Rows from block 5 of a small sound classifier, named by matrix and row number. Rows with one number belong to one channel. Each number is 128 + 24 x the weight over its row's rms, rounded and kept within 0 to 255. All counts start at 0.
Before each channel's rows are labels from the 100 clips, of 14848, where the channel reaches its highest value: "loudest band" is the band of the loudest frequency at the time of the peak; "top examples" is what is common among them. Only what is clearly more common there than usual is listed. The data: synthetic speech, music and everyday sounds put through simulated rooms and audio effects. In brackets: how many of the 100.
# convs0: first width-5 conv (model.blocks.5.convs.0.weight, 160x160x5, each kernel summed), inputs 0-159
# convs1: second width-5 conv (model.blocks.5.convs.1.weight, 160x160x5, transposed, each kernel summed), outputs 0-159

loudest band: 1000 to 2000 Hz (26); 2000 to 4000 Hz (25)
top examples: everyday sound (51); number of effects: 0 (51)
convs0.37 [ 85 137 137 106 144 156 166 131 121 158 151 127 124 150  69 122 176 133  83 157 103 105 105 160 108 110 107 128 109 119 122 146 129 118 144  62 128  51 111 134 138 106 122 149 173  96  86 120 101 123 135 128 145 137 126 131 133 158 174  93 147 156 145 114 135 135  98 152 149 113  93 112 131  87 122 112 142  97 109 137 121 128 148 112 149  83 122 138 117 132 125 129  82 112 106 143 143 155 109 112 132 105 132 127 121 156 173 116 138 157 145 115 131 149 155 137 122 143 120 125 161 109 116 122  96  91 117 115  93 125 100 174 120 135 128 130 124 125 139 105 120 216 132 140 152 126 156 144 142 150 185 149 105 138 150 147 110 137 149 146]
convs1.37 [135 135 111 160 147 131  87 129 127 121 143 114 147 119 155 149 116 160 151 121 109 115 148 109 134 107  73  97  99 143 127 115 127 137 114 148  99 100 134 111 129 117 125  94 122  98 133 118 123 125 108  96 150 141 112 136 101  96 154 111 163  90 122 175 172 134 179 106 144 164 125 136  89 150 117 116 149 124 131 119 124 151 102 118 125 149 111  86 132 130  93  66 113 163 142 112 147 183 155 110 133 119 114 127 119  82 107  87  99 162 160 133 138 104  87 109 111 122 113  99 138 152 137 110  98 109 113 118 146 167 136 101  79 113 130 129 143 158 142 121 152  88 120  88 173 123 140 126 141 180 164  96 121 127 113 136 158  70 162 116]

loudest band: 500 to 1000 Hz (68)
top examples: wah (67)
convs0.4 [114 139 148  82 124 105 103 144 151 131 104 121  97 103  79 152 115 166 119 162 159 118 119 128 104  94 134 135 155  90  86 146 156 127 134 162 156 138 143 111 190 124 143  95 151 142 106 128  99 162 130 173 146 144  69 147 126 116 127 133 105 179 114 145 100 115 125  92 152  33 148 101 146 141 139 140 119 167 114 121 141 135 104 114 172 124 142 125 105  90 136 138 128 188 134 137 114 133 112 128 128  88 112 114 118 119 139 134 104 134 126 137 132 142 103  97 140  92 119 129 131 134 121 123 119 105 155 144 161 138 160 165 106 101 109 127 136 140 140 136 136 124 118 161 143 176 126 114 107 162 105 113 137 107 129 100  92 175 126 135]
convs1.4 [111 113  81 148 127 103 116 125  94 132 111 131 156 106 148 139 151  71 106 150 159 153 140 124 124  91 147  93 129 107 102 133 130 161 162 145  99 140 110 142 125 122 138 151 103 125 114  93 137 121 169 141  90 115 140 115 116 103 135 131 136 112 138 146  85 143 146 161 162 153  88 178 108 138 119 130 129 135 123 120 161 129 112  97 122 106  96 135 144 135 156  79 105 107 122 143  89 112 100 124 161 129 127  99 149 120  99 149 106 144  87 133 103  94 115 102 184 148 146  87 100 125 155 179 118 127 112 122  91 164 141 134 126 131 147 131 128  99 125 131 150 166 132 103 144 117 163 153 176 105 117 134 162  86 168 180 135  97 106  93]

loudest band: 500 to 1000 Hz (39)
top examples: distance: near (64); speech (61)
convs0.151 [108 123 103  90 107 105 131 125 127 117 118 136  91 138 103 125 154  88 121 127 136 118 101 106 102 148 126 141 134 140 159 142 128 104 135 165 135 127 156  97 107 125 108 114 126 118 142 109 122 136 137 166 142 146 130 115  96 114 114 133 138 136 120 164 109 188 121 144 150 165 128 121 101 126 127 127  82 169 149 110 114 130 143 153 124 123 153 104 134 135 137  99 153 122 138 126  90 162 137 143 145 142 136 165 141 133 125 138 122 133 113 167 108 136 174 134 157 135  89 119 120 145 173 101 134 117 126 133 177 159 197 128 217 121 143 181 110 121 206  90 123 119 126 122 105 117 100  96 112 109 119 121 131  82 142 124 155 152  89  74]
convs1.151 [117 135 118 112 150 136 171  91 140 130 149 158 143 128 143 161 112 108  89 147 131  80 103 105 123 124 126 118 110  93 169 103 178 133 157  98 111 104 123  95 161 130 136 124 140 120  87 141 134 162  96 164 100  73 119 112 115 132 177  98 114 145 149 165 156 121 172 138 108 109 144 121 120 113 127 150 166 125 127 156 129 115 186 140 143 127 101 127 116 136  89 148 132 132 141 136 146 174 114 131 118 124 128 174  82  89  80  98 140 151 111 124 130 116 108 150 139 156 106  96 135 158 111 116 144 154 144 113 128 128 136 122 146 133 118 178 134 145 107  73 126 116 150 177 128 130 152 160 182 131 137 105 106 154 100 126 105  95 135 152]

loudest band: 4000 to 8000 Hz (28)
top examples: speech (54); reverberation time: 0.15 to 0.3 s (41)
convs0.129 [161 147 107 132 149  88 118 121 106 119 136 126  81  78 135 122  94 121 141 135 159  98 146 108 134 185  93 133 152 118 137 117 108 140 163 164 128 103 138 149 160 103 126 130  70 106 126 154 124 112 132 126 135 116  86 158  91 136  74 162 121 135 135 145 121 139 168 133 107 117 151  92 126  85 102 124 117 157 130 124 174 149 116 171  87 131  97 142 165 150 112  87 129 115 132 126 144 153 140 141 131 126 151 135 158 182 161 109 160 155 144 137 146 139 126 185 158 114 168 140 131 157 148  93  95 127 115 145  81 124  93 146 119 134 126 128 101 134  90 130 118 133 122 167 112 102 145 156 103 107 144 120 112 135 162 101  99 137 108 146]
convs1.129 [110 152 108 148 128 158 187 102 130  95  81 132 137 143  86 142 127 144 132 148 137 120 113 184 104 126 118 155 117 112 129 162 114 137 124 114 136 153  88 142 145 103 131 103 109 147 112  60 124 102 100 118 132 113 163 103 148 126 138 105 182 142 108 103 148 157 101 131 161 173 113 116 114 154  95  89 146 155 134 165 121 106 133 132 201 102 101 140 133 116 103  97 161 116  85 139  98 124  88 153 108 136 101 137 128 124 140 125 136 118 126 149 106 154 139 116 101 108  98 118 135 105 148  91 184 103 140 147 152 160 145  90 129 114 110 138 132 162 148 141 110  96 122 126 139 158 120  97 122 101 130 135 157 128 124 138 119 135 153  75]

loudest band: 4000 to 8000 Hz (38)
top examples: everyday sound (74)
convs0.84 [124 114 138 141 127 113 171 111 133  96 152 135 156 117 150 160 138 122 175  93 159 121  95 119 109 135 108 176 117 132 129 125 107 100 161 127 121 101  79 115 146 102 204 136  99  74 131 145 125 113 115 141 147 112 137 134  89 122 102  81 118 149 123 167 145 128 125 127 154 175 155 127  99 156 142  97 158 141 110 133  98 121 148 118 134 138 114 118 128 116 104  82 128 138 107 119 134 114  99 133 134 138  94 125 166 159 154 136 139 189 105 152 134 161 162 142 138 153  95 136 108 175 142  80 129 128 160 147 122 108 116 158 158 108 123 110 119 164  97 121 123 162  98 129 141 123 130  81 165 112  88 131 126 132  89 163 128 145 125 104]
convs1.84 [143 124 125 118 113 111 123 165 110 143 129  96  97 143 156 126 126 165  84 130 126 154  81 111 117 143  99 130 116 102 160 141 135 131 107 130  59 114 157  84 106 148 118 125 155 107 120 137 147 123 160 118  91 116 161  96 163 148 137 100 121 111 140 121  96 128 156 154 123 117 112 150 129 126 102 141 143 168 148  93 149 149 140 139 167 118 121 116  83 129  88 172 130 115 120 124 103 127 165 120 115 103 163 124 121  77 112 121  96 134 151 154 128 153  89 144 124  99 130 156 118 105 121 143 120 124 111 168 114 131 132 120  67 137 135 117 152 161 139 127 137 145 101 129 155 110 121 145 118  93 155  26  95 128 114 111  96  99 147 149]

loudest band: 500 to 1000 Hz (37)
top examples: far (74); long reverberation (66)
convs0.14 [111 117 112 138 143 139 163  96 104 112 120 152 104 132 124  52 142 119 129 152 129 110 124 151 134 113 111 154 104  97 136 131 122 118 117 124 128 151 127 160 139 102  93 134 110 121  94  86 119  98 163 139 119 162 130 127 176 123  70 114 200 132 116 139 161 164 145 137 153 123 170 140 130 141 126 141 160 164 155 104 133 141  96 110 116 152 148 142 103 114 163 121 163 122 146 159 128  97 103 112 145 119  96 151 122 129 143  95 133 124 131  86 186  66 119 114 103 100 152 130 123 123 169 136 119 120 121 125 114 106 140 156  97 146 106 180 111 111 122 122  71 127 117 146 138 129 114 101 113 121 161 177 153 165 122 114  90 115 134 126]
convs1.14 [161  96 122 131 134 141  95 142 135 143 120 108 153 133 106 212 132 132 135 118  98 126  74 136 112 113 124 123 124 129 144 135 169 136 114 137  99 126 118 118 138 146 186 119 100 139 175  86 166 146 133  99 156 102 123 147 117 133 178 104 137 109 143 143 100 150 162 132 142 122 126 161  73  91 103 127 103 123 134 140 147 126 130 123 120 139 119 136 116 140 103 114 121 114 104 144 138 159 162 143 105 130 115 169 146  75 138 131 156 135  99 141 111 114 144 146 101 126 153  88 101 128 109 135 106 129 116  99  99 151 154 124 102 141  96  94 146 148 135 104 130 117 175 121 150 151 104 122 147  90 144  67 119  91 101 166 150  68 154 106]

loudest band: 2000 to 4000 Hz (27)
top examples: everyday sound (93); short reverberation (71); reverberation time: 0.15 to 0.3 s (58)
convs0.75 [126 115 129 150 198  98 118 100 146 105 102 117 148 103 106 157 163 118 105 110 139 130 138  93 128 127 178  97  96 135  92 102 135  90 121 151 152 100 124 162 136 108 136 122 112 166 134 135 170 128 139 139 149 142 121  84 151 120 142 110  97  93 129 119  78 127 118 157 119 123 119 137 159 123 153 157  97 179 188 112 131 157 179  92 128 111 154  89 132 116 136  91 127 108  88 148 127 120 121 109 132 122 122 101 114 141 117 142 115 108 137 124 168 148 143 120 192  91 117 121 145 175 121 127 121 156 109 134 113  92 140 165 124 121 174 102 125 143 163 109 115 144 143 181 143 117 134  92 142 137 109 122 106 164 132 138 149 107 139 117]
convs1.75 [157 136 138 124 105 148 138 134 154 145 112 198 122 155 135  55 118 154  97 172 124 121 118  96 138 119 102 127 107 108 129  91 134 100 128 112 102 151 111 161 163 147 150 152 148 160 135 101 127 130 111 111 136  98 128 148 113 157 104 123 108 119 121 148 148 137  81 132 132 107  99 101 119 135 107 124 101 108 119 131 113 187  87 134  88 169 118 151 123  99 138 169 137 133 106 119 119  98 130 121 111  85 139  89 128 142 101 102 120 139 117 118 101  87 161 122  74 137  77 104 119 148 109 142  73 148 115 144 168 121 152  94  95 138 121 147  99 139 122 152 125  80 116 140 130 142 148 132 128 136 134 117 114 188 121  93 120 152 152 127]

loudest band: 4000 to 8000 Hz (26)
top examples: drums (77)
convs0.83 [135 168 148 141 130 137 166  85 145 168 136 106 112 145  99 141 101 137 125 132 171 114  98 107 122 152  96 100 147 153 142 130 134 157 118 101 103 123 137 138 132 126 138 124 101 143 153 129  96 119 100 116 101 132  93 150 114 121  61 117 183 130 156 141  88 105 164 129 150 119 153 134 128 112 113 147 141  92 138 130 163 135 165  94  97 111 149 174 179 101  91 149 139 143 114 113 177 145  76  82 125 127 144 121  84 101 108 149 137 120 135 164 159 123 140 118 173 133 160  90 154 141 131 162 123  95 111 147 140 155 100 144 125 136 127 146 118 113 113 121 166  88 103 150 129 120 164 134  96  90 125 129 125 139  95 146 103 123 115 104]
convs1.83 [149 110 119 127 128 111  87  92 123 148 122  95 123 100 132 157 134 151  92 112 115 153 150 118 164 137 139 172 118 116 125 105 120 112 146 126 111 161 168 156 106 126 108  86 131 111  89 138 129 161 140 112 123 143 100 108 131 120  84 143 122 165 122 127 136 151 198  98 111 140 141 108 108 129 152 123 125 111 136 131 100 182 165 152 183 140 164 132 152  92 151 160 108  96 128 155 134 173 132 104  88 136 101  98 146 171 105 137 100 111 138 177 163 125 158 116 163 106 182 121 115 137 119 133 140 139 112 127 117 149 146 119 120 114  91 139 178 114 139 132 112 138 151 105 169 168 174 120 134 108  99 162 115 118 112 161 118 141 133 115]

loudest band: 250 to 500 Hz (50)
top examples: speech (78); number of effects: 0 (53)
convs0.19 [159 146 158 164 133 125 159 177 132 110 149 102 102 153 113 155 113 106 175 146 110 121 105 116 132  77  94 126 146 105 185 106 175 142 123 101 126 177 144 153 151 136 115 141 119 147 130 122 174 157 131 140 136 112 157 105 147 143 127  93 140  92 144 114 124 103 132 126 133 111 143 143  95  78 129 151 154 131 154 111 160 120 119 108 154 148 118 107 146 113 166 122 133 149 173 158 113 144 125 129 115 113 118 185 131 114 142 139  97 121 126  83 157 119 149 126 113 140 184 150 106  90  83 107 118 110 102  76  81  95 122 121 112 129 100  99 143 113 116 129 128 106  98 124 140 120 118 110 100  90 115  97 162 105 114 122 117 148 141  91]
convs1.19 [123 176 105 157 161 140  84 132 153 154 145 169 140 184 105 153 119 145 175 138 153  96 173 116 113 123 132 100  96 157 125 108 135 113 134 116 131 122 121 130 141 136 133  87 198 137 118 132 142 142 172  95 172 130 149 128 134 111 124 129 171 100 104 171 154 110 153 131 155 126 139 148 114 133 117 112  99 100 126 173 122 166 171 134 137 138 106 151 113  90 134  99 119 136 138 112 130 173 101 119 135 145 115 113 150 161 157 116 125 140 150 124  95 145 144  95 134  77 132 146 172 159 112 141 101 102 123 143 142 163 114 117 107 131 122 120 123 128 156 136  82 122 104 145 121 110 150 149 131 107 120 128 127 164  82 123 107 121  71  90]

loudest band: 1000 to 2000 Hz (26)
top examples: everyday sound (92)
convs0.96 [180 115 135 136 145 146 121 121  99 143 113 117 151 116 142 107 136 147 117 142  86 170 139 160 110 103 141 134 131  97 128 153 127 146 169 144 106  84 159 141 108 123 132 102 144 107 136  81 145 135 145 122 180 134 108 144 138 137 130 128 156 167 161 116 159 125 146 104 154 123 103 123 128 174  90 104 175 132  67 151 142 126 111 112 182 100 104 113 142 138 107 138 161 112 145 138 127 128 184 119 151 113 111 143 126 167 133 106 124 154 135 108  95 165  91  82 157 108  99 106 161 128 131 103 123 105 107 128 144 128 118 116 116 131  94 103 136 103 114 141 150 112 165 129 177 106 164  97 148  93 163 119 124 104 129 125 141 142  59 112]
convs1.96 [124 126 116  95 112 101 135  84 128 150 180 136 132 146 158 118 132 135 127 127 164 128  94 157 145 165 126  98 150  91 121 100 147 119 169 110 139 142 114 163 162 137 136 111 191 121 107 123  99 141 118 174 157 149 134 148 139 118 106 156 143 214 152 108 138 148 132 123 101 151 150 109 138 126 174 156 148 171 153 100 134 131 135 133 132 124 136 145 117 148 144 109 130 135 119 133 151 147 114 140 120 131 152 151 137 155 147 142 151 110 133 120 134 138 129 108  66 117 123 157  94 136 150 124 154 101 109 127 136 100 185 150 137 122 201 153 149 146 159  97 116 103  73 128 104 111 132 161 133 116 123 118 111 137 155 179 127 130 164 108]

loudest band: 500 to 1000 Hz (52)
top examples: speech (96); chorus (31)
convs0.113 [147  82 144 120 149  93 142 159 110 139 134  99 122 119 107 128  93 132 105 150 196 153 104 124  99 177  80 106 164 140 130  83 144 122 112 131 142 104 137 144 115 151 162 198 106  96 127 115 115 100 110 135 134 150 122 125 119 138 146 103 154 149 138 114 157 169 137 122 128 158 150 160 142 149 154 141 143 138 164 131 109 147 158 111 117 125 116 127  86 136 144 128 122 149 107 151 114 142 152  83 110 138 152 103 126 111 119 140 128 142 147 110 127 124 135 178  90 117 122  91 132 112 147 114 110 115 102 104 142 170 140 151 137 171 102 138 110 118  92 157 100 144 108 138  81 151 135 135 137 147 106 141 106 138  69 134 174 116  60 112]
convs1.113 [142 156 143 160 131 179 102 101 135  93 143 175  93 129 145 146 153 129 141 137 132 101 136 139 133 136 138 169 131 108 115 106 152 138 138 111 112 107  98 131 141 144 119 118  74 149 122 123  79 101 107 101  97 106 130 145 134 134 168 123  54 123  96 130 126 111 161 119 148 111 153 116 130 143 124 155 113 120 105 124 138 135 105 120 134 176 181 143 152 146 143 108 120 114 131 135 141 148 147  97 112 117 134 163 117 159 181 166 138 107 103 107 126 123 143 154 124 150 137 133 161 145 154 132 160 125 168  87 139 132  51  86 148 131 148 137 123 133 155 137 129 145 127  94 157 145  82 100 104 183 118 148 102 137 150  94 106 132 105 159]

loudest band: 4000 to 8000 Hz (37)
top examples: everyday sound (84)
convs0.133 [114  66  89 120 103 161 106 109 153 127 140 133 158 130 130 149 103 132  98 118 159  88 126 116 106 172 146 107  94  93 119 134 125 135 135 146 141 120  94 146 100 121 124 131 128 133 143 123 129 169 121 113 131 149 112 155 165 126  85 156 105 116  86 125 152 122 123 171 151 144 134  87  78 133 118 135 151 131 105 150 137 164 118 152 128 140 129 110 131 132 138 122 141 151 143 153 158 122 202  95 114 149 136 124 131 135 163 169 133  88 124  95 152 133  83 164  97  86 124 102 132 143 122 126 126 127  96 152 129 158 141 116  93 103 163 137 106  92 100  91 133 172 155 162 143  88 141 125 173 160 147 137 131 138 115 111 173 103 104 153]
convs1.133 [122 125 106 127 123 131 150 164 113 102 114 163 116 112 145  97 134 129 119 199 183 149 162 145 128 127 144 122  67 130 130 106 129 122 130 166 157 122 163 131 148 119 121 110 116  71 138 151 141 124 142 156 123 103 134 126 124  69 169 152 118 122 130  94 130 126 103 150 153 108 135 130 126 142 157 128 130 124 152 155 154 119 133 142 157 134 127 126 119 133 140 166 165 100 126 166 117 170 125 189 122 170 122 141 113 140 177  79 158 149 188 144 158 131  99 124 134 117 160 164 122  83 114 128 129 122 153 103 117  67 133 119 157 113 103 122 101 149 145 151 126 145 131 147 132 132  84 171 131 125  83 113 149 117 146 115 110 132 119 105]

loudest band: 2000 to 4000 Hz (26)
top examples: everyday sound (73)
convs0.149 [118 150 122 114 114  82 148  96 147 103 111 117 127 152 127 170 147 133 149 117 101 166  97 155 154 161 155 153 166 146 143 173 127 165 145 115 114 120 132 137 106 110  99 121 104 128 149 103  78 167 144 155 114 165 144 102 156 153 142  99 108 168 103 114 123 131 141 127 185 108 136 142 108 126 101 124 109 162 134 132 165 105 109 120 107 142 150 125  73 127 113 132 146 177 106 129 126 105  89 163 139 148 132 116 146  82 115 113  81 161 116 143 140 175 156  94  97 155 147 143 110 127 131 144 131 120 113  84 141 127 180 132  78 112 137 151 128  90 129 117 141 143 157 132 136 145 130 100  97 145 106 136 141 170 153  99 127 137 135  89]
convs1.149 [142  79 165 118 132 138 125 110 145 152 127 142 106 148 123 133  76 183 107 129 100  91 149 101 134 152  92 135 136 181 166 118 145 140 117 119 161 111 139 127 112 137 114 127 123 116 118 157 162  89 121 107 149 110 134 138 187 157 135 150  84 145 165 147 143  90 122 153  95 145 148 115 119 109 116 138  88 133 166  89  98 126 127 126 118 104 124 125 174  92 189 137 154 128 106 129 126 163 152 145 118 121 134 154 116 169 117 136 109 102 134 167 113 130 159 151 111 116 118 113  92 142 114 115 154 108 123 130 133 108 129 127 110 158 102 126  90 108 112 111 115 174 160 111 123 118 117 166 157 161 158 159 192 116 144 151 166 135 149 135]

loudest band: 500 to 1000 Hz (38)
top examples: wah (38); number of effects: 3 or more (35); telephone band (31)
convs0.79 [119 143 100 127 124 126 141 139 146 114 137 138 130  81 165 159 112 109  91 125 119 133 146  65 178 105 135  67 128 135 150 126 105 135 103 100 155 138 137 105  97 119 127 149 144 122 141 154 139  99  88 130 157 148 134 114 116 115 137 103 169 150  75 108 131 199 117 146  85 166 161 128 152 167 147 142 142 153 143 127 105 123 109 184 119 136 137 145 134 145 146 151  99 143 172 102 120 126 132  85 175  74 129 146 124 169 122 142 116 156 118 121 116 128 136 103 125 124 184 190 139 103  86 112 103 122 110 106 121 111  99 124 119 152 108 140  98 111 125 130  69 108 147 157 128 132 117 139 128 124 144 141 132 132 129 118 116 141 140 132]
convs1.79 [134 155 154 100 120 118 152  87 149 119 130 108 132 140 124 116  94 150 161 122 181 127 105 153 118 105 124  93 137  89 136 146 127 154 119 162 118  97 102 128 122 130 111  74 143 101 138 133 141 142 101 102  89 137 157 126  87 138  91 131  97 116 125 135 101 107 107 145 121 149 127 139 162  90  83 128 173 134 116 131 124 104  94 133 124 158 122  87 136 123  85 165 130  89 136 113 121 127 160 115 151 100 130 137 188 106 125 126 149 130 135 135 113  99 171 145  95 136  85 165 170 160 134 160 123 131 167 123 116 112 126 123 118 134 148 101 146 123 144 148 156 184 165  86  95  86 155 112 178 121 115 145 118 146 100 142 123 109 144 165]

loudest band: 2000 to 4000 Hz (40)
top examples: everyday sound (63)
convs0.94 [ 93 118 155 132 101 109 120  92 120 131 125 147 152 109 118 115 148 127 137 114  98 123 121 152 134  95 119 114 103 154  94 117 132 136 137 166 134  99 113 173 132 124 120 133 179 113 151 129 166 109 126 145 130 127 120 126 130 180 124 133 124 134 116 110 127 102 130 175 105  85 110 113 154 157 136  85 144 151  85 121 129 143 185 145 120 107 131 156 148  75 126 122 128 160 142  95 135 118 114 148 125 106 118 132 117 176 131 140  94 169 133 134  74 152 109 161  82 113 130 104 144 163 126 120 142 164 147 112  84 152 163 105 150 110 182 131 123 117 111 131 113 124  74 121 175 138 122 131 169 119 130 139 103 117 111 179 155 160 153  68]
convs1.94 [121 120 137  91  94 125 151 127 164 156 150 118 204 129 147  94 129 111  95 149 139  94  86  97 162  96 112 150 141 128 108 134 130 133 129 111 155 155 108 112 113 156 114 157 135 126 154 136 142 132 133 143 155  90 150 123 161 128 139 103 149 156 173 155 181 160  76 112 117 124 114 131 116 142 152 115 167 110 156  84 160 152 136 125 147 127  96 152 129 163 167 149 139 123 147 162 140 143 126 165 170 147 122 105 109 131 150 130 109 142 107 134 147 100 138  98 103 132 143 118 105 168 112  78 129  96 145 156 131 130 149 164  82 130 153 144 135 170 133 111 117 117 152 150  90 119 136 149 108 135 158 118 105 165 146 136  99 152  98 165]

loudest band: 500 to 1000 Hz (60)
top examples: everyday sound (60); wah (49)
convs0.87 [ 99 125 129 166 113 150  55 138 142 112 168 153 138 149 118 100 108  99 119 130 166 182 110 178 136 119 115 132 137  99  92 168 121  87 117 168 169 114 143 125 133 110 105 148 157 130 141 138 156 120 112 142 137 175 175  87 129 101  97 128 174 153 112 128 134 128 101 126 132  95 112 111 107 137 205 116 103 138 142 110 128 120 125 157 121 137 120  93 127 159 163 115  81 149 164 134  98 161 122 116 147 141 102 152 104 136 116  93 120 109  90 132  87 146 103 123 149 122 123 138 139 119 133 143 156 108 163 142 115 112 119 123  91 123 146 146 155  89 144 125 138 107  99 161 137 139 110 126 128 164 125 107 158 118 101 142 124 145  90 121]
convs1.87 [108 116 152 119 120 144 113  93  98 118  84 137  86  90 131  96 150 116 104  91 135 125 153 136 118 141 132 164 160 147 131 155 111 138 181 137 106 117 116 127 139  96 155  96 126 128 137  67 129 121 129 123 129 125 117 133 129 155 135 121 127 155 155 145  66 140 178  97 120 130 151 124 140 188 117 168 116 122 112 150 101 140 147 133 179 106 124 135 179 136 129 129 153 109 112 110 159 131 108 115 102 167 108 117 145 125 158 125 111 141 117 121 137  99 113 123 128 123 106 150 124 149 171  93 103 129  87 137 107 131 186 164 141  84 135 151 135 152 120 143 144 147 118 132  84 167 194 107 101 125 124 157 113 142 110 167 159 141 164 121]